config = dict(
    n_mels=40,
    hop_length=160,
    output_stride=2,
    qk_norm=False,
    subsampling=2,
    width=320,
    init='lecun_normal',
    beta1=0.95,
    batch_size=512,
    weight_decay=0.0,
)
Rows from block 2 of a small audio frame classifier, named by matrix and row number. Rows with one number belong to one neuron. Each number is 500 + 40 x the weight over its row's rms, rounded and kept within 0 to 999. All counts start at 0. Numbers have three digits each.
After each neuron's rows are labels from the 100 clips, of 14848, where the neuron reaches its highest value: "responds to" is what is common among them; "loudest band" is the band of the loudest frequency at the time of the peak. Only what is clearly more common there than usual is listed. The data: single English nouns, adjectives and verbs, spoken by a formant synthesiser in many voices.
# fc1: MLP up (model.blocks.2.mlp.fc1.weight, 960x320), inputs 160-239
# fc2: MLP down (model.blocks.2.mlp.fc2.weight, 320x960, transposed), outputs 160-239

fc1.325:511456353511506456506539486440463504623466553462512502485463516461545495467553499436549502511510515551480483486466558471581505525441477471504507487518467473457498529505500481468553517529562519491582500501542496543512437455498523519471478449
fc2.325:561490529558496517492504494514454495506492432481457485520474417525557512498453474474458490502506516490524495473571484423502516517413528471465512434534547477527505489520517422507465544499502517476453563486552508495500528444516531494529492542
responds to: white noise; /n/; /eɪ/
loudest band: 250 to 500 Hz

fc1.689:528561513566457478493476471466578524538545469463482512445449447514524542465571484514525455512540538474498511533446488508498530512543513482435517497527564441550543545537482524501476447624514455459455479560527470502508498421500395480546514526
fc2.689:554473425536551462516530488531510538486495437508459551468428503502501478511528507517464548472545479494430505495563471451454473418495560545490532524486475493473451435375546501519532499464540491431497464576495406496456452527521438579480454550
responds to: pink noise; /aɪ/; /tʃ/; /ʃ/
loudest band: 2000 to 4000 Hz

fc1.238:524496441518557524480521523516519463424492485536539444538470512474519506524497526516532575495496484495473467459557531576567602526479459440493579502524515396464532531533499535488473467476499463502461500453441456523498460477496516460452443484
fc2.238:470466521458455486491440590498473552486554471517502610493509523506531496520495467465489483415532450548519470519461484508532496512507497531461522507475423478535502519546537467509503580492481493504459449538554568503601458498542495513545487486
responds to: voice: deep voice; pink noise; white noise; /ɝ/
loudest band: 4000 to 8000 Hz

fc1.677:480417492535503511431487506528545500486508463526512499556527505538512525393455483579531494614432445454498529558515482452492430421526493549498496468487507512552532489418497422459467533510469531561511551428455461533481472549484467448529531539
fc2.677:477474524511477486510428589511457507506489419470412464393417556552501463495508448447486479414480430514500462462506477462511461511518477500499515463491510505467457470529539495500451480455504546475520492523560534468523469490507480509584492519
responds to: voice: child-like voice; /i/
loudest band: 500 to 1000 Hz; 250 to 500 Hz

fc1.99:461463454550460574475491518496507446555536445519501509490528507560460519450519473448515553466496518494521543550561479480522477513483543490491541458454466534442506459410508457419502515479475431596458549535445488449485488509505484497544464545
fc2.99:452541542479383515534539525462497485458554592508435441524452401471528557434548524437551569514538474515475476505509455486495484427499519533449434475530600480445531586538540541519518460482531509506509466470523473506559521464530525535461500498
responds to: /oʊ/; /l/; /ɛ/; /j/
loudest band: 250 to 500 Hz

fc1.103:577491454424492510481413540511519510462462579446520499509522515472422545552555527600441501487461508491512447510515533474581505488442526464601515460564471426549550484494534540501556471514496445456510471537483513510427467515501506497483452438
fc2.103:554472460506547604427555430444443520519489420477445569470503541477492440563463504450444501559500577516565492555515463515507522526551556489397461546466467490504451488510521492483459418587501572527435535485551540524493507514519569373479518512
responds to: pink noise; /b/; /i/
loudest band: 4000 to 8000 Hz

fc1.301:513498490529489420485531571468520458443494529496499432535490515502548481469535510503544506491519533526528523500425509381511558527561460502560573462486531515530560563533527488485518497503482495520459436516462531517562594500472434480517506457
fc2.301:486469486569504529503483491538481549498507433564482461542528572518497452428464554452510474550447537511430546495494545439474529532464524492474468475470470548505500548488434502574532527458457513511432478512531452471528534512505515536532563511
responds to: pink noise; /ɔ/; clipping; white noise
loudest band: 500 to 1000 Hz

fc1.212:519522510557545526513468530472520476541479546484510463454509498459570511502537479519513510512492531531481441471523545456473501504541517522489428561486501526460493468537497428461468432564468533469571543548521535481482526457475462466489503564
fc2.212:489564497444549486399512407516515511526592509554431512483512495490423504483433557489454486566557448508626571420559444501445476478523495534533470525521485502506452568440478577479456521531529466518499519398507463465492455487448536499479492541
responds to: reverberation; white noise; /u/; /i/
loudest band: 250 to 500 Hz

fc1.108:579526471554510541506473493571463465451498500532484473471450449464509500487512447497557471429558487541495537421515557485538527530457451451488463515486477448512423563503487512493437453515458451518501530504513503488464473515463506491444426501
fc2.108:491452426443613498479554462473499405513577453552437515567508497459432504527570544463523520491493429534578511526490490432489562432472505485471420544482599451476519459510486513477460501544507488486451483541485514502483458451465489578430458494
responds to: white noise; /b/; /g/
loudest band: 4000 to 8000 Hz

fc1.574:545536491506536495516464410503486451447473581477483429490535491416518439479532549481507483459511552498557507485491474443542466584440490480498535528543545500532594472515505486508594472518478509466475539519467546451531540386464497451551461459
fc2.574:487451479502491554443544571509482488485515462519544541492485541479548530556469449449466523492442545504456434574548534513476511503497478547465514479442440443468503448506525403489528470523520573474499459476533505548574488469541533492502436489
responds to: white noise; pink noise; clipping; /ə/
loudest band: 4000 to 8000 Hz

fc1.95:537531508509526523481478495463500524521530482504489447508465528506479451502501410461559509494530565508490492473481550471532550523431464485508428474456475536432512524505467405520535472570514499472506475472494487555448543505408474517491543532
fc2.95:553589492564524518487558481547513445507518479534398453506531505536499527475423587487444486468596559540450557544564521547441499527515513473514535513477501535503433542417492555491491473508487486552501459502587495488506487472489508537486465477
responds to: reverberation; clipping
loudest band: 500 to 1000 Hz

fc1.7:469548403432497525551423502501502551504507452531533497572496582539522440484537501487520512584495489541587441462453520602506549492498486436550481536498548482501605539475511521497430535482490509538460465523525523462501581496514537508525488514
fc2.7:479477465460532447445585518446526422505571513475481515434507574499455562484528552539465453426429472460486463464526420499507451489496513502572471477500521478520570523480477484484464518530590511468459566483519523499523408480475530533473538450
responds to: reverberation; /s/; /ɑ/; /ə/
loudest band: 500 to 1000 Hz

fc1.625:568517548550510471445439471535437567498533523482527525527476465537518550516512469478537523503519470435459497468497508529482591523444489512510458545611507529515433521489438539536546430459511474551498491497461513502545528489466432496526504579
fc2.625:480498481462543485480567415475534468508480484499457441488516518523546481516502572528457498526484488489514529509536499376467448514492503510517485563475481509457501500478548491490486466557560463500506542516478422483444482492493495463514490497
responds to: white noise; /p/; /h/
loudest band: 500 to 1000 Hz; 1000 to 2000 Hz

fc1.346:496543485520533530458501490465499436500491544554493466531549471536508504397508534519503517547482515444508541480473448497482543487557529539516480486494463511527498555462491432443489441514492537562548481451441457457510522519447449549537482521
fc2.346:546521451536473456530481571505480503498506411491443465505474457532563504497516455536474498537578447566481489541517501474505537506555473483403539465396485501514501468549459571510520520396414498429479477499576538460458471562497511487503528500
responds to: /oʊ/; /s/; word: stone
loudest band: 250 to 500 Hz; 500 to 1000 Hz

fc1.696:501456445542454477532535480520482413506568525472529557552504486474496449527511504484525597468514493523486411556497515511559506501583411504522535504562482506522541518496511508524494518568476530540552498518591497407556447458538474459413462547
fc2.696:506495487542481539511478595493495586470520476528551436543551448423548553460431494542444433525538503561513572432499534567504518505520556562543541499496515539484504496488555411493552539484461529517532520472549581393472556493450489440553483529
responds to: voice: child-like voice; /ɹ/; /ɝ/
loudest band: 250 to 500 Hz

fc1.45:515589537450487488495503554529424476491530583451516472443521505504471556495522409524528562489556494442487454536552487444474491507468523471514540458549546489502492383515500525511437566467478470511576560526519501458457461524542541534461530571
fc2.45:496488490495502516530490468411542528577531477537370529533550590548478517507497530425409500538472577513519530437530518482503542541474533592465543502433558469482467606469505477487500460496482502521454500472529465464551479434540495504486531456
responds to: /ɹ/; voice: deep voice; /dʒ/; /eɪ/
loudest band: 250 to 500 Hz

fc1.266:500522464454499470518532483542525551460517465536532517470526528515518463504551476395517462469505483549577464509478484497538513558429414452535497525510435482484532568491528427493556423579550470470448462575544523482573545469508510471453492465
fc2.266:495459484486512538509568551496506472507555485480526431469415497524520524456528526517545519540494483524373507553572566465503477521493530525446390616512491407500496537467514487445339568554555473430470450576554492535547498464500477424523473606
responds to: /ɹ/; voice: deep voice; /ɔ/; pink noise
loudest band: 250 to 500 Hz

fc1.600:518532522483515544488473469482518472516467510540535515592459540556541558506530469476542457499499565429494531484522549458497500463539528472489519525475546522552469444438419522498496482498449497495497542492524504520477516554383500522498532502
fc2.600:503524461486475549478490466517493508502523491456558485425516453507622468455551529523510436491526473507516474565431531446454489471545420471505573519450489513496591544489495508484512520491522523457607514505501506466498443450496520571494515498
responds to: /l/; /g/; clipping; /ɔ/
loudest band: 2000 to 4000 Hz

fc1.479:499555529491518495509495557484522537443548483535519493462472475560447550498503386557615474468524576430484496543483470512564454456483472517541469540508496489482507442514489507472491494437535465534554424476466475492489478551487500454376480514
fc2.479:475491413466459497523546486508534479529569482495498514505591554498436457468563527467507506595486454485505569510539517481507532491490444447494439594484598487488487601470529559408496547557476511497458522555534480508483514462491507508477510540
responds to: /ɹ/; /i/; /g/; word: green
loudest band: 250 to 500 Hz

fc1.240:645543524510475472530569534578461476549459568532522503502478521492603426498529563485450494554511492534516544493498502560509586533488516445455512456480475511499502551549587486515507480595457478486485473503500522444481536464482481513455451526
fc2.240:509476511571485555537490476542505591461507440457576512573502496472501494497572501519513459510454522507461530588542517482492512454445516537507508537550571478513423472532521462542541469499514516516504412467463556456570466561480510482580505550
responds to: voice: deep voice; /æ/; white noise; pink noise
loudest band: 4000 to 8000 Hz

fc1.489:474476474461512506458388475477553563552441486499545482537481546440487453534506466469468450522549528508564524493486500579562412506568449446474463537563513482485529587527504523523491513493501487509453485529530491501546568513524536477505445501
fc2.489:470518497475498505533576474490550509444475538555559454535518493497534486500491514483438511514540499469494475540524479591533483451513491536431503460493470500471499425466519453473553493405554449448432419460486475477512509580508418468489476435
responds to: reverberation
loudest band: 250 to 500 Hz

fc1.664:489508523468491470524541524411485461506490517400521494467526541520528511479596515516508470437507550508481451452485494564470515560527499471556481429563529522501567524489506506534561488588564619489482479495480541537604470501496481489491472463
fc2.664:528439526524524524471503512450457556541476451508409519491505479480481440484501453472501468522466502511497529533512482487461469487493528454488510514513510481453527492438517512411527400520503554465474500462562423453564443311498523434484529499
responds to: /k/; /tʃ/; /ɑ/
loudest band: 4000 to 8000 Hz

fc1.101:511519496457452476545563502540431499434518436519484521544515519545539557515509491478541546453470470495472443504410516479533512494479503490478526512451529469427435512475457440476480525488625514528413465489501494493502514481554537531482468547
fc2.101:495441490467488544485483498443537550497488535544518506445398562455495486496532473521495469463520497489435448510555477447519421474535469509488459529503514467478472477454570535535488470529579500421498492507601472551514502455490459414540470469
responds to: /l/; voice: deep voice; /ɝ/; /ɛ/
loudest band: 250 to 500 Hz

fc1.386:499484484555482511521410618520512580502456475492496472495503472543513496449474515437532437515500548509500485526536540513521432516397497481507508507531413483538486439487498505480549543476482421507485503519549422490531466608539512536514499450
fc2.386:461444470504497403565484412494445530519477531443453476527507527581491410528540530471576501411510470553562445557544490502470444423450468545511522505556517551506506549508547519484416515510519527523525496486475443529575449508546470431523482540
responds to: voice: child-like voice; /i/; /n/
loudest band: 250 to 500 Hz

fc1.341:452532460520481525424445511557525447546547589581490460515506481523490482483517523442503495554598514418485521524506521513569559504519496461536530508520505478492554574524507441455494482460477499565466565449480496458433499448421484520518519553
fc2.341:588504494504436493468533577473549452513561540550473498496517473509572552475580512473579504455502569483449491578420474536460469528567504503477448549570555441449504543481518544447478530447481488491453507489520467454486491525530419527439485500
responds to: /ɝ/; /ɹ/; /f/; /ɑ/
loudest band: 500 to 1000 Hz

fc1.457:471517469461477453511516518559515498504428424540508534537505482521511511562521452469528521519505568507495487503481502448501525479466452477502514497527470536469513530538474510548456572480559529488454475520518478608461492440420465502485552527
fc2.457:520543513458482476477529465458472501523477479490353472472510492500461525486560502518506515485508501446478503484534402485390442481463561507482470553517464524497444579540500493537562452514490498551486555478535484402503475508517451538481565577
responds to: /k/; /ɑ/; word: car
loudest band: 500 to 1000 Hz; 1000 to 2000 Hz

fc1.683:558537479510473540555482544465568498536517506505484485511473501477466515465596495473545462469567491508510545467537497529497507578506447424533449464510499494433584519508412499483517474490459510519483507457449498466452525516478514514552528549
fc2.683:530538449510416487522473514496487436479478531492541462435535444476435495544545479516564520420511458499487507569479486476531454466539430506456511548592539504533504449539485506528520584507585493453602584513499408494523386534503529487433480504
responds to: voice: deep voice; /ɔ/; white noise
loudest band: 500 to 1000 Hz

fc1.6:554483526480454468542482487523531517509514488492486549443518453539473511478591483528501500523512509518540524579467461473495477555514424495459434469537412506491556526479540525452510498517521396420485472573466516499490535560523511456520540461
fc2.6:524514488543501531447503546476472443501489452560494441515521457556534522471535550461487537547523495548465508458468543567496596465528576490449577478451504509486475565507460484460437463517472527527510545466554485558435489503523572528568506482
responds to: voice: child-like voice; /aɪ/; white noise; /ɑ/
loudest band: 500 to 1000 Hz; 1000 to 2000 Hz

fc1.637:460419480467448553476473502467509414458491522466499455581534500489555483452547530454449611407542501507532532557502562451516469536525525501459499471484505484424484534498504425477493491528478541556513546479451513514515528466468472521494471564
fc2.637:473502462520523506549410521437496509552537525525537519501470531561525502492478521481548426516457496549489466492563481502473445532426492468541522505512474526500473482503620536468569479510527495486508486537520483470528528440523512462544548481
responds to: /ɝ/; /s/; /w/; /k/
loudest band: 250 to 500 Hz

fc1.444:497432433509513536430477596496479581565493493512515564484491509494512403505487526485445495481520476461537504410524537504549529549474483497561510530475423451523520493519522530502548574520489542466559582506490497530531437502432511575549489485
fc2.444:510357389544537490512537460531584462545515486526510500431439584463438477580510498502534488492485554488467502444491463517525489497513513464495457559500484540456485508521512485527459509548497458490481472507462534518466479450519481473476473503
responds to: white noise; /u/; pink noise
loudest band: 250 to 500 Hz

fc1.41:570532458533462481538508575516487551484486502461544519516460477481509474546496469513550507506481512527515450454533538459578510518482353449477506483426452417541543462594521526510545493406496537509477526438511520500524412507533515462434436496
fc2.41:545526560487542582444481487522565458523488513545481479455583459514536550481524529464512522451564473566443611566495439477456513539578546554504519404548466537525459519441535586512432458489430483534468463523572492491518564507502475551541542529
responds to: voice: child-like voice; white noise; pink noise
loudest band: 4000 to 8000 Hz

fc1.350:572488529540502496460439556532512474463502479502483439483478475469485473460465467449457470585517522478530497485436470529511495508489497495438447451499462508508485522504480486561554466532422502507528533451433470450488529539479397431494469493
fc2.350:477492559488505533527490501433505476526498487452414496469525547526468505522480490476505466506440567530516386471549464577469436518485502543499481503492506495501490549474560469555498556566464526525478491465528503464588457416527578477515496479
responds to: voice: child-like voice; /eɪ/; white noise; /ɪ/
loudest band: 500 to 1000 Hz

fc1.67:524447576381432481513460465457514474499503536495520555569527519484429548503563446532517502492472597422514508532441502471482473525507523473553522482497495468573505521483512450495472497530582497498525451519459425532489460556475527527509519421
fc2.67:492542541509507496476523508485509438549502442490410507489468504515543468435487507564469481511509584518417504501461492513493472469543506481485456492496524498463448581480480487539474470519477524528467480543535510543520492512514473528538456545
responds to: /k/; /ʊ/; muffled (low-pass); word: book
loudest band: 2000 to 4000 Hz

fc1.285:465532507498488460428560519487544497504474554499513485599564537496479535430511487586481516516464466491503563453511470583486516443582514496581593489528485515510467462485504477467550547507495477529540506424439514517577493412516440495492468437
fc2.285:488484455502551483538381496552516498529563442457482488484536486504560476489472546533545457530496447514518497519505485559481544495468518508503534483406506525485436518490470534498553447531378498519536541563535466491414540557543481517526581490
responds to: voice: deep voice; /oʊ/; /ɔ/; white noise
loudest band: 250 to 500 Hz; 500 to 1000 Hz

fc1.200:481503460460581452493483547516555541457481561498509499503426525502506500446577498515498538495606514479532503486514482467554509537562493489557469558491460454491495474488499516493605533538463458471495486534461498465520440513432472486484433525
fc2.200:523506527460542477500554550513554466514471441573495518445487511422538515543569464536485490419457535501455521469475481479553599566503559525437450518519490471469416473518451458544558502487529485566414460463556519490480539507488553540481533459
responds to: pink noise; white noise; /u/; /i/
loudest band: 250 to 500 Hz

fc1.494:491587486547516522495447493485538508563483498525477470493492394509487542374525544490471539539557509432479519507458521453513509465504533552492454468463511509469474523487432441541503491487484426556490567525425510486463572564417487534561528522
fc2.494:525504465532464477529584515527571516551556505554330489491469547543532461520460551555502484489499505556463544437497482490483421500470523484513578476468483515510460509443520480475494499493485537494448523528558513494485509488550484472509484575
responds to: /ɝ/; /k/; /w/; word: works
loudest band: 500 to 1000 Hz

fc1.610:452460435450486483563444517464515472527521588496512454517596520499470426462535533532468496479570461515553552521521548540510511559467470516585534421570413482398522590497495453511505544588454564537467538476493507498536523437471496548539490455
fc2.610:469479439534494485557466482510546490523536486498542484460577508471525520453502526543490495448529431591515568513467400514481494520510520447523538510478473519504515463468599586475541532477554490512521469559523521435453535506544504502532569485
responds to: white noise; pink noise; /oʊ/; /u/
loudest band: 250 to 500 Hz

fc1.666:471517546457502489445558460523480494457438507475483498531522447496498487390544476524440562488541523493544496515461575519483462459561580499583471474491502542536515512524453394476537448558556517493496562542470561560521504407467506539513516479
fc2.666:512503509494563577391427580528549516547503507564460521486455551524534523548426486497583420517479419512479507461512507502479467522454567552497514500473550477572422406458479403551496544504457477521514477459535531488522494457512532479507524557
responds to: voice: deep voice; /aɪ/; white noise
loudest band: 250 to 500 Hz

fc1.461:479568422513530527514514553497503461478528513515466576488545479498530521482484522561528432583498515507553546420433519419485548498501501527468441499475431546512502548534543511501530501594555556487504556467450465584470515608396502535556541522
fc2.461:553514469603493462499474424546535488549502485559428458449447413529460454550529562453524505514524478550436616526492543540484580521463508493456553510512463521503530578521481483478486507465481478552519478568501504525477555510517453522534563559
responds to: /k/; /ə/; /ɑ/; /aɪ/
loudest band: 500 to 1000 Hz

fc1.153:560525534504478495532428442484496494490477451527527516477442495483503521521537461541539486458469532460431504526468530453516515470451522461477452511486564425491477500479527494499495478562495469462461424530478495504474518512457438528454455527
fc2.153:490483505493579490506488467518486557546524402464435568496530494539550454471485516473456450488512469514406520477505490508444515466518500548600542502497499516493576482407530520491503561490501541472467468586507435518494497471512567555526503520
responds to: reverberation; /tʃ/; /ɪ/; /ə/
loudest band: 2000 to 4000 Hz

fc1.161:529549574542494457516516471503499544546450504492498506507467411466478520494484543524496543482491516504563505540536551441488522467520478465511524490479448523599506472506356459516597506504461517573552521563467511493529503445452462509479515583
fc2.161:510501539469382518555487492445452527537460514426569584550474486539570514516519437440502534483470515489449447479402459484475542483488451510501529513451565486519468507533564538477494467547506515505525472513517518455468483486493516556501575520
responds to: /l/; /æ/; /p/; /ə/
loudest band: 500 to 1000 Hz

fc1.443:471550567452538511476544496560457434456476462451486482464474497474494487521495490479540456644485446470487451495454498497512493529475523543560503516533510477497549468456424493487463490559523530509532463450534471484554536457470460484406467516
fc2.443:545471489547538519485487438503544431584518503532544501526510468388444495500527520533472558510588472465482483443469528576543452443561440486401509475451509469470552480513479528464504461501493496586474519447500446476480481498528511461560512520
responds to: /l/; /j/; /ɛ/; /oʊ/
loudest band: 250 to 500 Hz

fc1.182:561484442467546490514439559485510522556460528439523485544528518487464479494475473468496438491553461500560444509534481474527426485565495496511510538494503436462467445395502495519598569494415463451513489593493420472529487541521489434530431497
fc2.182:496468473457532485428477439528512436515495439551558431551536461473485467506493549542495473489450514463486543475462554514484476471474526499472496510493520514447476439485401480513502501488575559499456480497487428571500518545482541464482493462
responds to: pink noise; white noise; /i/
loudest band: 250 to 500 Hz

fc1.288:572504504531395533451476510450434473499524513551480499541476500562575481431454518457486487516444476505505588436463492571512603580492489500450477422480469539492469525463465450531538449520488508568477473519496453487496562465465431538556476457
fc2.288:586476443544443524526503495480492438529522447502326475498499500537486472525571551561419421519459537587435516477539564550498464442516541560455497476488481523546495572446498484483445462442551448515501499540542470483489452521559556536546464435
responds to: /ɹ/; /ɔ/; /m/; /ɑ/
loudest band: 500 to 1000 Hz

fc1.27:501489416463430519514506528550467490565476513473494490474528472548521520487537522477503531457523468469513558453459514500507521537463502527528418539549476489404538558542514455475491477569435601547494510538495461629595512441481511530499499556
fc2.27:517431457565499474504494441422506489484561461514478476484547586498514506521471496476474477417486543544519495517487443535530434498505454479468519488448491497510497534489542479504541476529554469526450439539495470475439485448570419507517478485
responds to: reverberation; voice: deep voice; /k/
loudest band: 250 to 500 Hz

fc1.724:542571525560489489466490452524453474534464511509475497527436449538546448495524517533546483513480491509482537433433466537476579535548501547498450475509448532532466571522451443522510457549433467519506448538541481470498536476454474590467461487
fc2.724:542483471493486548473449479509539466538453538500418490610409453503476454471487524561501447519523498507470490552525568566536481468507514551474458532547413482474513560512558455439515513478462468505446421479514527494495526519509484473532526542
responds to: /ɹ/; /ɔ/; /ɛ/; /tʃ/
loudest band: 500 to 1000 Hz

fc1.573:535526482413489504473474546564440536416493548505496511492505493502504515469498458554449532551547514487504477439472478460521521439493490505490545478535486468494542501432421543520554482488557457578525498568478524467457479490459458456440445484
fc2.573:509552465471486498580462498474452459503535505438649545457527526459533500546536434499461486486492480548505501581472565532530521525432518493472532485500502422445479409528489430541563502539490467497531487536487450514516519551498558467496470514
responds to: pink noise; /ɪ/; clipping
loudest band: 4000 to 8000 Hz

fc1.357:532493478496459575502481516454537510537473463514511516472477538548514487510462555443536539508499502488512455489506523529495486451472533494485481509419515477443484421447491499511525480510459430473434430549530456505519457507467471448437428455
fc2.357:521524547465566520486575390460478541493554422497509511503542513448482546579529469466458521397409517483384524458489565534488527458530521511590470581453596490527432466475521484491506564525497531502507419530509544532510441497516548540476474497
responds to: /ɝ/; /ɹ/; /v/; word: river
loudest band: 250 to 500 Hz

fc1.293:452543496485486441484535543477460440477501538566484518520563514488544515487563468553514519439545498469526585506491531428553515501534474428548436462512463505513503534462512526445500456477536565474484561533508539538505503499524470528450458496
fc2.293:527486528480531572476484415523496555524440563490432543508493540481443501491450479485459461515443482504527469535536480491482420518506548557565526583510543528465416504471559560445578515542469479530420480475525462425516520468531494503495556471
responds to: voice: deep voice; /d/; /oʊ/; pink noise
loudest band: 250 to 500 Hz

fc1.154:460497443465504438559496526532481490443501444546507512495534486462551544477524441532508539522552451509500560444504479446507518570484477468501460463539543504432563497481527505439441471448576476527532462443481518517403520551500504487402513499
fc2.154:522477491524507501546524609471539519532512603483517485431519483563483532492479486523568471426452601457445402510485481461491414452531490502513498459460516504530525553499441546459495534493473465543531495496524502497550456455495515540486508476
responds to: /l/; /ə/; /h/; word: hill
loudest band: 250 to 500 Hz

fc1.618:475483519487520460450506438471483434539519509532497440528485481522527486419515591492558506518484493495494532485480500494472419542566535538525413470528451510470511549451550418416494493577528540515541521462553469507493491461504479476495478457
fc2.618:519539552467522467476496539493516491522473390496436520451451469520494498492467496450481466411468519553506468506468490437541550474496514492505524557462510488555452490518538531492535521436486477479491403552532477432527444487517509517498498558
responds to: /ɹ/; white noise; /ɔ/; /m/
loudest band: 250 to 500 Hz

fc1.267:473462492490395501523439497488438560449465464495519542537527557502478537469469414522548468505468490488479469489449499489490484491501534463522443519472464556612463471595497504466447455490489566594555546402512476565460494495475529515521500487
fc2.267:503526503519548521448537551535447534509501471499441456512549478553471484427484559550493507573524448469509513464555506506510474470569501594534429518496469546466510547473508498459485531469478494576484532453550506492536427495549574505542520457
responds to: /oʊ/; /d/; /l/; mains hum
loudest band: 250 to 500 Hz

fc1.272:553498542493499544521538527617421555605461438516503496492425480533440530510485511448492506533555510499499426501483489546513436473570490521547419489467466533605513467478475559510476485455512485531480456538552438503556521525543508457493474530
fc2.272:464484460528479470538449450433509538495495493483518532472493556522435427515563519469511495463489509539518534471482508507549497491461432576498566481503524497510559551530511509450450545438553475535545458499436486479550541513555519507575565479
responds to: reverberation; clipping; /i/
loudest band: 250 to 500 Hz

fc1.434:511525534524490441456466473441479470434509532581528427470522494447453540457526494515554450468456544409428498586460524488522478445569492496558562547509574529522512534499540496415434464526474547583547449492477532476460503452464488485505490486
fc2.434:538525485550465538595483540484528559504501468577516470550501514511515475527453575550565430502508537540478569490486498551487547404527521499568502498490481503504411495502571478472565513459445503485486408487487486495494546473482448552493499508
responds to: /ɝ/; white noise
loudest band: 250 to 500 Hz; 500 to 1000 Hz

fc1.71:539523535451499455507453505506495576461456489417504544517519452545459551428572520534560483478484584527520492547453511455514429480496416513475473440480473541505470509469448451507557500570537424439442448559469490506555450572501505465509519447
fc2.71:495490490576468530515565520468477444569464451558385433454498455539599550506446613456442484533506564504505559445491477532485562540540552493389531474444497542471446591484448474483455514509461548516422568529531487575507478511571510521514460471
responds to: voice: child-like voice; /aɪ/; /ɑ/; /w/
loudest band: 1000 to 2000 Hz; 500 to 1000 Hz

fc1.225:510471455451542471389487514528521589501502533547546535475520521512450471449484506477528490530561493503490488524506502520570450456500435509532465565568553485521564451463541548441497530538519479459534528562480537505547471500460483457441481488
fc2.225:462503578449521527503532519530588472595487478527586485454489479470486470465530565519577473457483526502433482525498481453530516552475501549521461539536489480492483540508507557430441529549469437547474469467560467464483514493459527474553463559
responds to: /ɹ/; /ɑ/; word: car; /ɔ/
loudest band: 250 to 500 Hz